config.yaml
model: "image captioner"
cutout: 0.4
encoder_arch: "mlp_mixer"
encoder_inner_norm: false
max_steps: 7500
batch_size: 192
Rows from block 2 of the image encoder, named by matrix and row number. Rows with one number belong to one neuron. Each number is 128 + 24 x the weight over its row's rms, rounded and kept within 0 to 255. All counts start at 0. Numbers have three digits each. After the name is the row's rms in percent of the matrix's.
# gate: MLP gate (encoder.blocks.2.mlp.gate.weight, 384x192), inputs 144-191
# fc1: MLP up (encoder.blocks.2.mlp.fc1.weight, 384x192), inputs 144-191
# fc2: MLP down (encoder.blocks.2.mlp.fc2.weight, 192x384, transposed), outputs 144-191
gate.309 105:128093128096151071141129128100113154133162128142128094105149128128144098170128138106128128154165070128128146128146176128134128108128096125094160
fc1.309 099:131121128124101128100142102150128118135121134122158128079129139096111128152128128131140137147126098086127081128128133128128113097144096100096146
fc2.309 104:183133138150128098129157128112142080138128128163089110122086103115146128108161151189093123146066103185148114128096191132128107137144144189128128
gate.310 097:128128151128128128126131128168118114127131106121096108160095108166132128155116089141112158128128135128087148160128128114158169081131109146152118
fc1.310 105:096136078128153102128128128101128148130157128110128118112103186117150128128151128128151122128102098128128054083142109105115125149161127128128124
fc2.310 106:128116094146134079128131128115108099128133116128118150128135153163128186164128121140128147124128133151099147140153137128128124128120156138132128
gate.311 103:128089128157128163146128127092102086149141128121128120130113178064088095166128163134152128128128109142075140131128128128156099092086145123101128
fc1.311 105:112123128128128128151128149128128125075125128161128136128143133126147156128180094128111126128128120147146183159110116133128128095157101158147128
fc2.311 100:128105098109097102128128076128111135078134128083130106156110078171162128083148128128141108127137139101087197128099128128137114120159128125114138
gate.312 113:110160195128110112104128148094128102120099133118137121130108128177128160137112167128116108128178128088144093152128099132109167122116128128127142
fc1.312 112:174099155127144128152086149140128112128154129128168128123112147128167159113110161112111095180123089128134099097128157134124128128091088180101128
fc2.312 101:140093128107094107136144117101119128150100128128088100126128138104150179128153128128114082099128128128143183110126128140150128176090072182128128
gate.313 097:161123128096121128112095086157124147165128095173128128119109157125149167145128175110128087128125123125128152146082153120152126099128119105128128
fc1.313 100:108152106128128128102128128128128138149166128118117128157167128103099060171135117111123150128119126128128166113146179092090161136114128128128128
fc2.313 099:109128130128130148051087128101157128128143118110128106102128188162137077128157098128128128137151110117128102128116156092140128140096202123113144
gate.314 098:108107128123128128087146160128128171128128123166088128121123136135162161138074109142144096128149102128128092175147171152128128159127109099128128
fc1.314 099:128128107128158104090159160128128128148162109128128129144147171149171176095128127123128140128128102105128080150161146162127113116091128156109089
fc2.314 101:102134128144071099089128128106123162171143154109143138128165128157108128114134136125098128095118163155165086128128128128143128128128183131128080
gate.315 118:128121173142127101125158128114128132107128119130129106119167141140128098132052128107118127128090123115190112128145084128138128110095132162095145
fc1.315 121:198091098128186102140128118128128128128100143128125118128163128120106143128085136128120105186137082142153110160137108099155159092077128115106099
fc2.315 106:110120114112141142108123127126128115134142113091065128120086120104128128128091113123131096136088115128132128154074119137089115060181132142104066
gate.316 094:128139083094084128159080165128128149128163108125167084128145128153138143146125132080128128128128157168049123128128144128129083099160128138171125
fc1.316 100:128128119161130099156128116128134128058154128128100128128112128153128105091142114103128093128128128119128128098159108113094128128132128128128083
fc2.316 094:165079170150088128128087128128103122095128153139128119128099128114082107128128135136098158073158118134102106109127128128109119115154108106127156
gate.317 096:128152106117128128128146100127117116128128158089128091122128143142146128099111128171151128128102128128139176121128149128165138122209128128108128
fc1.317 105:143128097128128110128188096089128123117128140128142110100160150128168187094128128128145115128128101105128176103104140136167128128152101128088128
fc2.317 105:128145105128123202088111079080128132149128112161086141136071099075099167136108128092097144111128095128111108118102098128128118154136088128128118
gate.318 097:128128185128087119105148128171098128128106138128104094128128112136170119087128128086122128128100127196152105150126162179143137128122169154128143
fc1.318 094:105125092092198105097142128156074069128128128128150128128133141142172128153128131150128162114128128094117140163128128089128146085111128139162109
fc2.318 091:118117182128134158184128128160105072116128128107086142128128133140116110150105128124159162111137143132182128112101112128195112128100128120139182
gate.319 093:189139148128080103126129128128113128091149133128106128128106128128101128128137128082064095167128128104102151128128128128094128180128190097128130
fc1.319 094:109128112128128155089166120128171129128135122098140140146154166132122146128179070207154174103128128128136115128148072162062115092128128125150128
fc2.319 089:141128137079120128106155097098128168131108155128093120128109128175128116129106144128197179116118102148138100128133116140138108113162119079128099
gate.320 101:095101110124144133097143146132142128083114128145171128094128128123128124128114146117128128192130091189024088107107147099150141128153101154128128
fc1.320 098:203088121128142089138102110163127123148145093150128128110084164128168121128128147128109157118128128128115136147095069153128128128128091104128121
fc2.320 110:124162128157128128147128121121128176128128128122128126128128146128110160146102154128128122123128101128128128083077103095167153147128109085128114
gate.321 102:128119128084128175128106106128133142128100096141106130111128128129128146120179134093112128088128145128128111107152128120138123128145128115150144
fc1.321 111:154120106124092147106155142106128117123173140132128073151114128128167154128128128138145126142180144128112128159128132113132073146128148140136128
fc2.321 105:128114137106128140120128128151163148128128177043114085128128087131173099110101171117070085104128128128139128128185157141166128128100132108112150
gate.322 099:135128128117128088128104122128103105169106103087138113142117128064128098130128128167107170128128097153128128190159096149141128128128128128099126
fc1.322 093:129128128157128148128123120100128147132159128111128159128166163150096051128157117113139128167120128128102128128097155072131102116091148120128128
fc2.322 107:137151162190146128091107171128128134106084128105128112153077103142120141128128099133128154128128062128128156132105128128160128134128133063128128
gate.323 092:124128151121128128134107128158103128085141113114134128118099128142127128128198147140150128144128128128137165128128128128200168128140134087128131
fc1.323 097:128109179128128182098128096128181105104105098163164128128128110063095128151128160116128125146091128128138095140129093127092110128118169128128128
fc2.323 103:128173106151128128115138146111104128101135128116152128128076155150098128107128132164122115145128128128128075128128119174162080155129128160087162
gate.324 103:124102095094128120121128088138132133072128128150128086143128128148128128168139110128128134128083128175137128128141128122128069128128128129128128
fc1.324 107:123134128069128131148107149128087158128139129100074075139111171162092137149153153138123128128129148128145128102108128099147128131130128106153103
fc2.324 096:128128103117145116104095156133092099128108142128094128204142173158102157128135128128165139153128128128128114135124128128131128134126128097116113
gate.325 098:115136157177128139128106128119155102127128128134128108134108107127128128096115163128116128153128128155128128128114128128128097135167128163120108
fc1.325 104:137116122112121128128080162128100147122158151186117128133149136134127084117149142063128106128140121144148128128128139206128128133069128128077144
fc2.325 112:128128099128128103153128128133162128136162086148144178128128117162175151128108128128138090130167128128118133103084128102108168128106134150128128
gate.326 096:090088150116165117078124133128128144148128094087143145128128128116100128121145151128166128113126120156166089128128128102128128128139075128098178
fc1.326 097:087142128153131068128165163128128114102119136128151126125128128134085105128134128071187143152133128141170101145128165117120128073138128128139151
fc2.326 103:099083091147166126128099072129128106137167128150123128144187128127168112128076121153157161131157128127093155128128128114116127151128123090085128